Weights of a small multi-label image tagger: batches of 128.
Rows from block 7 of a small multi-label image tagger, named by matrix and row number. Rows with one number within an expert belong to one neuron, the router's apart. Each number is 128 + 32 x the weight over its row's rms, rounded and kept within 0 to 255. All counts start at 0.
After each expert's rows are labels from the 100 images, of 14976, where the router gives the expert most weight on average: "strongest on" is what is common among them. Only what is clearly more common there than usual is listed. The data: simulated grey scan slices of phantoms with and without marks. In brackets: how many of the 100.
# router: router (model.blocks.7.mlp.router.weight, 32x160, trained with AdamW), inputs 0-159
# up: expert up (model.blocks.7.mlp.up, 32x80x160), inputs 0-159
# down: expert down (model.blocks.7.mlp.down, 32x160x80, transposed), outputs 0-159

# expert 31
router.31 [113 139 161 116 135 106 153 152 136 177 142 162 146 145 152 127 125 158 104 116 141 121 119 163 110 194 160 221 141 113 135 127 122 100 121 148 179 189 113 161  90 155 102 136 150 213  88 134  83 142 135 110 143 156  85 107 124 124 116 132  91 107 103 139 162 124 102 127 111 148  39 114 128 102 130  73 114 144 163  99 177 218 110 154  63 105  84 119  69 146  86 159  96 105  63 154 178  84 121 204 146 159 128 103 122 152 135  59 113 121  89 166 110  73  89 108 131 115 128 134 134 147 168 158 166 100 122 122 127 112  60 107  80 101 110  55  78 175 147 154  85 125 114 120 107 144 140 115 103 139 124 130 155 156 122 132 147 169 111  96]
up.0 [141 116 157 154 214  94 175 135 179 121 165 130 116 154 117  97  99 109 158  98  93 114 131 133 102 146 136 104 127  71 116 161 159 139 206 122 155 157  89 146 104  91 176  88 179 123 103  88  87  91 134 137 171 121 133  85 110 138 139 125 133 103 107 154  92 107 174 109  73 121 120 155 121  92  71  83 151  90 122 137 144 107  86  67 154  64 164 147  97 173 125 163 138 119 150  85  94 125 153  96 124 156  72  90  69 187 151 113 165 142 170 133  86 129 123 123 156 128 202  95 133 164 171 130 146 162  99 164 167 150 109 144 163  83 202  84 153 138 164 161 138 132 117 121 136 160 118 135  94 164 168 163  94 182 185  91 118 106 124 113]
down.0 [127 154 101 156 179 152 149  83 160 119 154 137 121  90  68 116 104 155 150 162 113  52  90 120  65 120 164  85 122  89 134  68 132 195 123 197 178 121 109 129 111 126 147 162 166 106 173 147 124 112 148 127 169 173 165 129  63 185 107  91 152 139  99  87 112 122  71 104 134 106 135 119 131 110 155 144 122 127 169  84  79 134 186  93 166 109 126 136  74 177 185 107 171 141 150 102 134 122 126 101 185 157  86 158 186  84 117 123 102 174 173 102  50 122 161 107 161 145 123 154 166  99 171 167 153 152 114 116 113 143  91 157 107 112 119 152  87 116 121  62 106  88 123  88 110 121 183 109 147 123  88 100 114 143 125 146 151 138 138  99]
up.1 [154 136 107 171  85 128 138 187 132  69 104 135 177  92 119 103 106 103 145 183 151 175 142 107 119 121 145  92 107  96 130 158 165 124 136 100 136  97 158  96  92 116 105  93 149 108 126 100 167  97 131 177  85 115 202 125  98 141 162 103 124 131 146 108  88 145 138 150 148 149 188 146 103 134 135 127 135  79 122 186 157  51 127  32 169 164 152 121 232 154 162 156  94 119 147 174 139 157 125 125  74  95 100 126 135 125 154 119 176 125 138  94 132 154 177 116  62 157 132  97  78  98  45 141 143 166 150 170 153 167 170 114 109 112 134 107 122 101 174 100 125 124 130 158 145 119 140  88 107  76 154 102 130  87 110 159 196 115 120 116]
down.1 [143  95 124 128  80 113 136 124 141 121 203 119 152  78 153 146 160 126 140  61 138 112 136  90 100 122 160 142 112 173  85 146  93 111 135 118 177  86  98 145 100 130  97 149 153 110 119 112 108 173 115  75 102 159 120  95 131 172 181 129 131  86 112 112  90  59 163 102 115 120 110 149 160  68 112 158 115 126 153 148 113 101 156 151 147 145  93 183  83 133  98 111 105 135 103  76 113  57 128 139 121 130  83  75 104 130  43  69 185 138 121 140 130 103 145 137 190 104 158  93 136 132 197 111 128 106  99 160 188 151 120 186 175 160 139 148 188 187 121 205  98  93 110 160  90 148 144 177 141 118 157 127 154 145 152  90  91 102 100 115]
strongest on: chest (98); dark spot (39)

# expert 6
router.6 [113 166 154  77 156 103 180  87  97 100 102 138 114 171 171 134 134 110 133 161  93  80 163 189 130 178  84 124  95  92 119 103 156 116 100 177  94 121 111  44  89 177 120 122 116 123 116 143 117 153 183 183 158  77 106 144 190 161  99 105 144 137 128 136 144 146 119 105 103 108 122 129 115  91 125 115  91 132 149 147 117 155 103 128 125  82 133 125 169 147 131 151 134 124 139 131 165  93 192 183 145 112 115 112  91 140 127 146  65 111 252 181  98  79  91 118 106  66 159 170  64 168 156 158  80 111 144 150 109 127 159 140 158 103 142 100 114 179 147  90 112 138 126 138  70  80  95  90  87 166 158  99 148 121 140 116 154 110 127 105]
up.0 [169 155 125 170 136 162 150  75  91 178  95 150 103 130 101 134 151  89 146  99 160 105  98  98 127  65 147 114  87 143 130  73 134 142  97 116 113  94 139 110 109 104 103 155 184 120 115 117 112 147 106 129 165 171 105 125 135  90 152 115 138  98 107 107 130 102 140  60 110 167 117 155  61  76  73 132 121 120  73 189 137 121 157  86 158 196 155 184 114  82 113  68 105 153 116 103 150  93 102 169 152 214 151 123 138 155 155 135  97 121 137 176 148 105 174 126 123 111 148  92 164 153 128 179 125 129  81 186 109 105 128 165 198  80 131 125 158 172 152 101 132 104 118 119 190 110 124 132 133 194  82 106 141 127 186 129  91  95 201 129]
down.0 [182 122 161 182 143 105 132 156 107 125 127  60 166 105  73 126  88 127  94 179 116  99  82  85 138 134 197 134 160  41 101 119 164 183 162 129 161 135 150 125 125 201 166 124 110 138 147  90 118 141 172 183 151  87 155 164 123 145 100 122 116 113 118 103 188 170 155 124 158 135 142  71 126 116 106 113 119  61  78  80  84  66 154  71  56 128 114 121 117 146 160 133 186 141 113 123  97 119 119 107 160 137 143 123 137 160 112 131  81 143  85 171 193 129 145 125 137 102 106 133 197  95 161 124 147 103 159 165 155 142 161 119 100  70 146 124  72 101 129  75  97 145 107 100 137 119 115  96 141 147  97 171 110 152 117 122 129 131 154  74]
up.1 [236 171 143 137 128 140 101  89 168 159 140 149 143 147 101 101 113 135 174 138 150 136  73 136  93  94 155 118 143  95 123  83 123 195 149 133 108 105 154 123 123 145 135 154 134  75 166 117  94 127 178 133 179 141 125 121  84 132  58 119 184 106 132 152 108 191 112 105  52  89 183 146 130 108 147 124 114 107 176  88 134  95 110  77  99 123  99 123 134  93 182 135 119 133 144 143 109 103  71 175  96 182 110 144 133 136 124  75 103 143 143 150  73 109 155  60 110 108 112 120 134 144 190  77 135 135 172 170 158  77 123 146  77  65 126 121 121 106  88  98 185 204 126 138 131 108 111 120  97 137 152 123 173 147 147 187 124  99 136 106]
down.1 [107 125 158  82 130 149 109 112 181 153 106 178  97 107 171 137 132  60 158 109 118 113 142 156 144 110  94 134 161 164 137 123 108 144 151 161 118  77  86 138 111  85 130 144 113 147 161 180 115 162  76 137 137 120 159 115  86 136 177 132 129 116 190 105 109 116  46 107 104  87  96 107 125 102 146 129 101 161 170 171  92 164 137 161 158 144  91 141 186 113 107 123  93 154 121 198 122 147 157 150  91 134 105 138 104 151 136 151 150 115 163  53 137 179 115 123 115 145  70  74 120 148 143 106 123 141  97 117 129  67 109 105  75 109 167 113 166 121 156 140 174 101 102 163 177 203 196 110  64 147 140 110 131  77 146 110  95  77  64 193]
strongest on: chest (100)

# expert 30
router.30 [131  96  83 124  94 102 171 150  48 172 206 137 130 173 106  76 144 115  61 105 140 159 147 145 130 143  82 155 132 141 151 135 104 144 163 146 204 135  84 178 143 111 116 108 142 113  29 112 105 123 107 127 111 111 136  73 149 128 128 139 110 125  87 113 122 129 117  78 126  92  56 115 163 183  99 112 201 162 144 178  98 167 165 171 132 112 111 147 112  89  70 125 174 102 103 116 165 127 128 107 147 128 151 160  92 115 134 135 128 136 143 134 183 110 126 152 114 122 129 146 122 188  85 168 120 158 110 180  82 123  79 144 168 135 149  67 131 162 123 143 104  61  51 125 117 189 132 162 122  97 121 113  96 130 166 102 109 137 128  93]
up.0 [159  97 136 158 165  98 157  91 131 157 153 171 111 110 139 150 151 153 135 118 107 124 167 123 128 145 109 127 122  96 159  88 103 130  79 115 107 131 104 108 132 145  68 155  88 139 125 101 103 120 174 132 100 201 190 102 152 102  89  83  51 148 144  91 187 123 178 109 167 129 109 145 114 120 130 157 145  82 122 113 146 134 150 115 122  76 134 122 129 173 141 146 106 121 116 132 169 176 143 129 118 153 115 170  94  82 120  67 189 101  74 173  85 107 128 105  71  88 148 132 124 181 120 155 131  95 205 188  94 129 129 174 167 123 158 123  85 146  44 139 121 148  73 125 184 161  91 141 178 116 168 137  94 126 141 172 179 126  75  66]
down.0 [170 146 163 105  93 152  73  90 187 145 119 137  96 146 124 146  79 138 112 113 130  61 102 149 104 110 127 102 105 117 178 109 121 156 100 114 147  91 186 143 110 136 124 146 112  62 172 130 215 128 156 174 168 117 118 145 108 181 102 170 117 104 133 167 143 190  90 143 106 158 142 180 149 145 164 187 154 156  90  86 105  90 138  93 175 102 143 136 123 102 135 101 162 135 119  95 112  94  69 116 155 111 118 145 184  66  62 138 131 128 120 116  90 147 189 121 144 179  79 130 139 117  68 136 157 193 206  92 116 137 114 118 104 106 105 156 140  91 117 159  88 140 177 113 152 121 103 113 114  74 126  99 193 126  69 118 145 116 117 106]
up.1 [156 128 139 170 117  29  68 141  93 170 121 128 137 161 106  60 161 136 110 116 127 153  89 101  77  55  99 125 112 148 120 132 205 158 164 131 155 150 116 204 183 132 173 149 162 119 116  75  84  54 143  83 111 107 109 103 154  99 143 130  79 107  90 107 152 164 116  95 179 144 140  99 102 132 113 157 179 144 130 129 100  89 166 101  66 130 157 132 154 140 111 110 148 151 123  86 128 145  99 135  87 143 202  74 116 151 135 163  96 123  85 138 155  66 167 110 148 191 181 154 181 116 133 172 170 125  78 133  97 137 116 133 180 105 150 139 103 155 158 154 142 131 127 116 138 100 170 125 154 153 108 118 135 123 129 146 109 151 172 127]
down.1 [ 95 116 162 149 136 165 162 131 111 110 111 165 120 145 187 120 163 100 180 200 118 182  84  53 129 163 134 168 201  87 120 175  95 112 149  93 166 145  20 107 148 128 118 117  99 217 127 198  86 115  70  98 137 120 118 107 119 110 175  84 137  93 150 123  95 126 124 113 126 102 150 128  89  89  90 101 100 117 125 136  78 124 141 120  71 132 143 152 108 169  93 120  89 100 144 133 100 162 136 156  57 105 124  98 106 146 173 154 158 124 105 129 172 161  85  85  81 130 163 102 113 115 140 171 102 116  97 194 153 147 150 102 151 146 146 110 152 168  80 137 164 152 111 162 162 132 152 118 110 165  77 145 102 111 139 108 107 113 130 124]
strongest on: limb (50)

# expert 4
router.4 [126 132 149 132 180 140 155 173  84 108 128 166 135 120 101 155 192 182 147 194 150 128  85 161 122 162 169 197 126 110 183 129 113 148 116 134 132 157 171  77 111 164 121 164  78 180 160 140  90 125 165 122 169 163 185 116 154 117 115  89 118 126 126 135 172 106 180 128 132 109 119 135 104  89 103  36 116  97 151  87 140 186 106 149 111 119 107 114 148 163 154 100  57 156 103  82 134  89  80 129  96 165  74  70 143 168 127  67 146 120 123 114 142 148  85 128 146 150  73 117 172 146 134 122 160 143 103 141 148 138 141 117 118 140 134 110 100  93 131 167  71 150  83 115 106 135 123  56 155 174 116 120 149  56 141 142 111  72 159  81]
up.0 [ 88 111 131 115 130 124 141 154 123 161 169 153 194  93 101 127 141 184 124 134 187 124 119 109 156 139 120 150 174 184 125  69  98 127 151 140 108 104 148  92  91 134 114 122 130 110 154 128 140 119 136 140  92 157 119 138 122  81 130  92 149 173  90 125 110 183 138 103 147 209 147  83 156 121 153 144 110 100 148  92 138 185 127 139  95  84  84 114 150 123 144 122 151 105 155 130 133 164  89  88 143 150  15 140 103 158 144 117 162 172 114 129 133 173  61 154 122 177  78 128 192  97 189 173 170 158 105 120 130 161 194 135 113 127 105 161 150 139 149 189 121 115  59 118 100 166 133 141 128 107  70 107 146 103  70 181  83 121  93  68]
down.0 [136 193 203 200 160  99 100 144 114 148 123 139 187 103 108  78 104 159 117 143 136  89 144 121 136 138 114 134 129 136  96  79 102 117 172 143 165 157 173 155  83 100  88 133 152  82 137 161 145  76 188 133 128 139 113 126  82  96  73  80 130 117  87 162 120 141 155 133 121 162 174  74  95 162 118  92 135 132 104  89 155  93 180  96  94  73  98 113 111  98 163  85 172 101  91 123 135 112 123  87 178 155 123 120 127 103 138 102 112 185 116 134 133  98  94 179 104  93 151 161 183  76 160 144 148 185 109 122 128  84 105 108 129 136  75  92 103 116 102 185 132 167  95 129 101 114 101 129 136 106 137 107 149 118 123 167 174 225 186 132]
up.1 [ 59 134 163 154 170 123  66  87 104 164  89 146 120 115 116 184 126 166 171 161 106 117  85 113 147 119 155 157 147 126 137 122  82 150  86 179 152 128 197 170 119 141 109 130 115 141 103 147 107 118 133 165 122 112 129 152  92 131 133  81 134  94 146 105 138 142 143 102 138 173 151 152 126  67 173 130 103 123 142  94 142 111 163  61 127 111 115 136 158 141 147 121  78 112  77 135 139 112 131 164 113 166  92 180 138 193 158 102 159 157 103  90 122 125 152 113 114 147 101  52 242  74 216 116 164 107 108 126 134  96 125 116 161 148  96 174 122  93 175 205 144 167 117 117 142 133 176 186 161 108 114 109 140  99 132  84  85  89 134 118]
down.1 [145 137 121 120 139  96 102 107 106 165 135 143 152 101  84 125 134 191 126 127 180 102  70  70  90  43 129 121  64 107 183 102 107 197 157 204 150 159 136 211 133 101 133 161 161  79 112 176  93 128 136 131 113 176 144  69 150 116  84 141 138 176 120 160 109  87 134  33 126 146 148 144 154 181 150 110  93 141 119 157 118 126 152 144 119 113 158 127  71 134 176 128 182 186 110 135 146 130 107 151 160 126 147 143 144 101  96 128  95 150 168 120 111  83 155 110 140  92 125  98 186 134 142 126 184  87 114 129 103  87 119 194 181  88 160 151  98 147 112  98 136 110 175 116 156  95 167 124 108 120 145 156 109 119 109 142 138 116 150  75]
strongest on: head (86); low contrast (66)

# expert 26
router.26 [125 158 143 120 139 160 202 126  91 113 130 134 106  86 125 175 177 117  85 120 156  79  94 112  77  73  60 169 102 112 153 116 159  85 132 165 130  92 164 158 156 127 141 140 143 130  98 160 133 162 145 131  70  91 172  81 184 138 120 124 102 137 146  55 126 111 132 181 158 109 117 164 124  83 105 147 109 154  99  83  46 109 159 114 176 174 148 167 146 165  74  94 119 164 195  71 139  97 172 164 119  67 118  92 131 139 122 145 104 138 179 139 169 117  84  96  88 167 159 139 114 111 160 130 115 112  65 147 146 144 172 174  98 139 152 128 108 151  72 182 103 158 126 108 123 115  98 138 137  96 125  98  62  82 120 135 150 115 118 142]
up.0 [108 132 123 162 169  85 115  84 137 163 167 149 132 137  96 140 105  98 133 160 135 115  82 121 176 186 146 164 114 162 190 154  67 159 149  74 160 121 113 162 103 199 116 154  55  84 156 139 158 149 148 130 110 122 125 106 115 184 131 133  72 148 195 150 163  89 138  91 107 174 133 176 174 178 160 135  87 122  95 125 179 116 104 127 108 108  74 131  99 160 127 157 142  60 128 123 120  82 165 101 107 127 108 136 115  68 140  63 131 104 133 143 193 142 156 168 101  73 132  94 131 130 129  60 143 136 144  99 171 157 119 106 193 109  86 153  70  96 142  93 168 131 153 131 107 117 155 147 162 106 122 136 140 159  89 174 130 182 153 144]
down.0 [130 145 132  46  87 147 117  71 136 141 108  76  95 219 146 110 122  82 124  98 125 126 184 165 131 126  88 143 138 112 109  51 141 117  95 172 138 109 141 164 117 145 157  76 147 143 136 126 112 157 152 154  69  90 116 134 176  86 137 120 111  92 120  93 161 118  68 125 167  87 107 146  87 135 160  92 147 146 159 133 104 147 155 157 155  85 133 123 192  91 133 101  69 179 121 142  96 107 163 143 140 158 174 142 104 185 180 172  95 150 126 100 126  68 164 106 149 122 149 154  98  72 100 122  91  80  85 161 108 176 123 104 173 167 117 113  75  94 142 132 161 122 108 126 118 136 144 148 173 173  80 144 125 107  89 102 105 120 167 196]
up.1 [ 96 105  97 151 122 111 148  82 122 118 131 137 110 128 158 136 156 146 184 143 110 131 127 134 133 179 167 175 130 124  91 150  64 125 128 151 161 137  98  79  98 109 172 121  69 134  60 131  62  88  91 127 140 139 163 137 113 119 159  76  99 110 179 160  55 131 186 107 190 109 147  91 127 136 133 110 129 114 156 133 126 138 150 153 116  59 113 106 154 131 167 151 114 120  77 153 150 201 178  81 142 147 118  69 112 116 184  63 154 153 121  59  84 141 133 163 132 135 172 141 129 142 139 130 152 173 112 159 114 110  97 133 141 149 219  81  87 138 122 146 182 113  85 120 123 192 114 126 127 157  78  98 127 109 187 155 106  98  73 108]
down.1 [139 128  93 152 199 117 175 136 164 156  74 144 164  79 162 126 130 117 164  96  92 120  89 140 125 113 127 100 174  85 207 125 108 184 138 122 169 108  97 117 120 162 134 136 134 125 132 104  96 109 111 151 154 131 163 100  73 237  99  86 168  90 131 118  72 178 130 119 103  96 134  80 145  74 130  92 119 124 144  71 132 109 131  83 144 121 121 123 120 168 138 135 143 132 119 129  98 111 163 133 126 153  66  97 123  75  95  98 133 187 153 127 115 192 130 142  89 121 104 161 131  85 151 169 179 188 169  79 128  96 115 156  78 128 136 118 167 118  90 107 141 172  90 141 161 171 151 117  67 101 173  84  93 125 181 153 173 107 118 156]
strongest on: head (100)

# expert 20
router.20 [115  78 121 130 161 110 154 126 141 120 161 164 166 119 109  95 158 122 146 137  88  97 119 161 152 199 186 165 131 155 115  97 163 137 106 105 125 190 138 182  82 135 176 112 101 152  70 142 118 125 124 129 115 124  68 124 116  81 150 132 158  92 144 114 142  87 178 146 168 142  77  85 130 113 128 106 159 107 166 114 191 169 105 118  48  93  94 161 105  93 106 211 113 147  54 177 143  50 100 165  92 124 175 113  93 183 107  92 124 128  55 101 146  94  87 113 135 126 133 147  79 168 135 149 149 121 127 137 134 168  64 150 146 132 145  87 102 123 129 155 148 120 143 137 141 142  74 181 128  93 170 116 164 153 129 131 135 190 112 116]
up.0 [166 141 146 129  77 158 124 116 139  74 124 166 133 138 148 135 129 164 118 155 119 114  89  91 130 121 147 146  82 127 159 102 121 126 159 154 167  78 118  65 132  77 160 192 211  71 178  94 118 146 174  92 153 151 135 134 125 136 153 140 121 162 141 109 125 119 100  82  73 137 161 154  88  57 127 133  80 123 131 103  96  86 125 111 150 120 145 119 102  74 169  72 140 100 134 122 119 176 185  72 195 165  90 118 152 100  95 172  86 172 153 147  95 157 134 129 162 125 145 124 157 149 155  80 130 120 106 139  71 147 111 134  85 113  67 150 144 164  70 124 151  97  93 143 162 150 153 148  53 193  95  97 122  99  95 107 147  91 155  78]
down.0 [120 169 180  78  90 147 136 144  91 154 120 181 172 122 145  64 171 116 105 119 140 110 189 154 146  94  51 138 160 159 107  80 155 123 117 168 148 103 125  79 140 149 133 114 130 115 105 114 136 119 154 105 115 155 164  95  98 112 165 169  82 134  99 121 150 109 155 148  86  92 151 132  62  60 115 147 143 136 135 126  91 134 196 150 140 123 147  51 132 170 157 124 103 186 105 141 185 133 160 103 103  69 180 163 142 141  85  97 150 129 135 163 130 131 142 184 127 139 116 147  94 143 160 135  70 131  92 183 100  90 154  96 157 138  98 128 158 145  98  77 137 149 113 158  96 140 110  70  93 140 102 196 101 215 145 120 182  90 124 134]
up.1 [ 94 118 130 146  57 198 156 175 152 117 103 111 130  72 144 141 179 141 165 136 166 122 133 160 135 125 116  79 133  99 107  80  54 172 183  73 119 163 174 114 109  84  90  82 142 164 113  80 124 112 122 132 123 172 136 130 151 150 138 172 163 118  68  76 141 200 103 133 156 106 191 133 171 124 105  98  89 127  69 172 133 155 102 108 188 137 166 105  78 124  94  94 135  82 109 105  87 158 168 106 128  67  65 126 146 160 143 121 136 149 134 128 156 123 159 153  86 120 158  96 169 129 116 111 166 124 139 153 132 137 158 147  97 130 129 149 142 150 139  90  98 203 116 159 106 142 144 132 110 102  93  54 150 119  86 107 148 100 115  65]
down.1 [118 109 146 113 130 104 103 126 144 161 124 119 128 138 104 147 116 128 168 161 159 147 156 110 131 195 111 150 162 131 105  98 120 135  99  62 127 150  62 136 124 150 170 135 128 132 127 140 122 109 113 102 179  82 160 113 111 175 117 140 151 111  87 153 167 104 162 167  89 141  99 140 123 106 139 146 122 181 107  63 131 139 134 184  55  99 119 107 148 102 168 107 147 145  91 166 175 123 127  73 143  98 138 119 124 165 144 127 174 142  91 149 112  31 101 158 139 168 142 231  87 123 141 135 109 118  74 151 119 171 131 147 158 148 145  85  62 146 105 224  88  84 132 113 140  97 150 220 125 129 125 187 137 111 115 130  54 164 148 146]
strongest on: belly (99)

# expert 9
router.9 [103 127 106 111 147 110 162  82 146 159 132 161 128 138 104  97 104 161 108 107 143 146  84 145 142 192 177 178 139 153 159 113 106 153 151 157 124 173 135 141 124 150 117  72  87 156  92 135 166 103 109  80 135 146 109 112 112 144 120 103 133  95  80 121 147 103 150 101 132 157  24  62 121 126 126  80 171 133 117 121 191 206 115 111 116 121  67 145  57 126  84 160 118 153  57 137 144  73  98 166  89 160 104 124 107 143 136  82 163 115  64 149 186 105  91 158 167 131 154 111 168 171 166 149 133 136 119 160 167 153  61 168  85 103 101  73  78 154 144 141 141 126 131 130  76 143 118 117 119 153 183 132 171 124 112 166 120 174 132 102]
up.0 [ 84 182 122 156  98 131 145  92 117  77 114 121 118 121 172 123  93 156 129 126  95  91  92 142 129 134 172 133 136  24 133 110  89 141 116  64 176 123 132 119 148 152 122 121 109 169 208 108 212  88 145 169 129  99 105 165 113 163 105 106 123 155 106 109 184 160 114  97 175 161 173 135  86 135  77 174 111 118  98  87 139 138 151 106 166 105  84 128 121 121  78 157 175 131  97 148 140  79 132  83 147  95  96 115 134 115 136  64 123 190  99 135 173 145 127 130 106 199 198 147 117 123 111 161 110 135 148 172 148 186 106  59 109 154 110 161 110 180 102 111 130 130  95 191 129 121 102 110 118 159  93 137 192 135  99 137 144 134 139 122]
down.0 [105 156 200 154 176 191 136 119 112 151 135 163 108 111 142 140 169 124 151 120  85 121 146 109 157 182 146 137 137  63  90  91  76 120 153  83 131 149 113 121  49 170 125 130  98 100 138 154 121 132 164 123 127 131  59 101 176 120 137 121 143  97 147  93 155 137 101 151 128 141 109 107  70 114 109 104 117 144  87  65 135 110  89 121 110 109  77 161 102  93  95 175  95  97  97 203 130 161 109  61  88 133 101 149  80 159 147 137 164 139 139  86 123 118 106 163 120  64 142 137 114 155 138 179 136 139 133 180 175  85  95 127  93 174 122 116  98 181 104 210  94 181  97 105  85 171  97 151 148 102 127  97 170 135 150  86 109 116 165 167]
up.1 [148 144 129 113 164 197 132 135 160 113 141 105  96 154  91 134 119  88  84 173 176  95 119  65 122 132 136  80  90 131 158 153 157 140 115 154 169 143  98 138 196 108 139 165 110 144 150 115 154 112 121 189 150 106 190 137 139 133 115 104 124 108 141 114 162 175  67 118 134  84 161 123  58  72 120 211 155 117  74 121  94  96 125  89 133 200 151 150 135 127 106  68 160 130 190 147 101 145  81 159  96 110 102 116 145  92 134 119  79  77 178 126 134 148 167 120 117 163 129  81 128 133  73 100 134 125 106 152  70 128 162 148 118  85 112 170 139  94 139  79 125 124 132 142 195 118  80 167 145 104 183 159 110  76 189 147 154 155 113 115]
down.1 [127 143 178 125  75 137 139 120 131 128 101 101 154 137 106 103 144  99 128 132 108 144 114 171 114  72  56 163 104 148 128 147 133 119 136 167 116 119  76  71  90 170  91 114 112 123 124  97 213 160 146 179 143 143  89 148 167  70 158 154 171 174 118 152 113 127  99 170 120 159 121 177 116 130 116  97 132 114 160 140 110 135 128 212 173 130 164 106 148 104 116 163 163 107 150 122 186 151  92 145 136 100 115 179 161  67 107 205 145  87 158 190 105 115 118 164 206 124 146 132  66 186 176 103  91 197 155 148 144 137 144 171  91 151 104 106 131 158 169 140 106 103 168 108  81 123 127 120 121  84 140 150 155 157 121 112 176 152 112  84]
strongest on: belly (67); several spots (63)

# expert 29
router.29 [106 137 148 136  94 106 166 142 105 173 180 169 153 162  90 142 170 167 145 147 147 132 113 158 152 197 160 153 122 105 146 150 145 170 146 148 139 169 146 203  73 124 103 130 134 130 109 142 102 124 111  51  99 165 113  99  73 105  88 162 135 118 123 169 138 138 169 111 126 130  87  94 171 158 148  68 127 149 191  94 197 181 102 137  92 131 103 131  76 126 108 174  96 145  61 131 163 102 106 186  60 146 151  89  93 128 149  88 142 143 105 155 164  89 134 134 160 128 136 163 125 164 130 183 172 102  82 173 178 167  98 126 103 100 148  81 102 157 139 154 138 144 114  95  78 192 149 120 152 102 143  75 136  95  77 129 104 154 133 113]
up.0 [143 159 115 146 139  75 172  74 135 150  92 157 111 158 162 166  94 115 171 156  65 185 149 186 200 120 143 157 141  74 168 144 120 116 116 122 118 139 155 116 153 164 107  95  95 167 104 145 143  93 136 140 119 104 109 151  83 205 179 121 109 106 134 136 146 131 148  71 126 102 125 123 160 169 101  87 149  99  91 107 116  99  84 139 142 111 110 157 137 171 150 135 125 128 121 116  89  96 214 136  80 149  99  74 111 102 204 172 208 150  54  90 100 142 152 161 156 162 113  70 136 113 115 105 116 174 102  52 211 118 121 135 110  97 175 110 121 144 160 116 119 133 135 104 160 119 148 121 115 179 132 158 123 133 138 153 105 146 153 157]
down.0 [136 162 126 163 169 132  94 186 132  48 112 142 186  92 151 122 123 168 156 165  66 108 119 174  99 179 130 177 133  69  82 110  96 121 151 147 172 124 147 106 143 154 131 161 147 167 182 184 180 136 112 172 151  59 120  77 111 150 106  77 124 147 161 136  98 128 131 139 122 166 142 105 177  70 110 123  70 144 185  90  88  72 113  92 156 138  87 134 158 147 168 177 130 100 143 169 105 100 116 144 119 127 102 107 166 153 130  79 148 159 126 105 143 139  94 160 117 131 143 151 131 111 190 121 117 135  87 174 185 106 207  93 101 141  94 147 136 142 107 168 148 148  70  99 104 135 145 113  86 169 116 109 113 126 144  69 171 149 105 114]
up.1 [132  84 100  81 117 142 144 110 108 113 169 119 126 124  85 151  75  93 139 148 107 204 186 132 105 127 137 145 104 134 161 136 140  93  89 120 152 133 136 138 169  90 114 120 108 202  88  91 134 138  91 147 107 142 151 163 137 122 141 159 140 122 165 131 111  69 120  99 167  44 123 147 156 136 149 161 130 118 126 131 100 160 105 182 170 178 143 169  75  90  92 135  85  88 166 138 125 123 155 146 217  92 123 213 145  83  93 173 106  93 104 181 120 161  99 149  90  94  84  95  68 136 113 115 134 117 193 120 102  81  58 135 105 128 149 154 164 159 164 131 131 119 115 105 134 144 132  86 162  81 170 169  71 186 111 126 137 110 107 133]
down.1 [197 140 104 126 139 123 102  90  94 147 120 139 130 146  99 138  97 132  89 111  87 145 146 121 106  74 114  99 114  91 112 130 170 126 115 172 131 124 139 166 171 153 119 109 115 126 125 171  95 107 165 138 102 133 126 122  91 166 103 124  66 194 140 119 117 132  98 124 158 138 166 135  94 105 128 198 145  89  58  80  86  96 140  64 121 137 172 109 166 180 125 142 130 170 138 106  94 164 156  82 124 103 149 146 125 123  99 100  46 153 170 117 132 150 193 114 177 103 128 123 180  73 101  77 125  84 172 119 159 159 182 119 180 117 123 140 105  66 142  65 122 182 155  78 110  93 133  83 109 161 114 117 105 220 155 154 148 117 164 166]
strongest on: chest (63)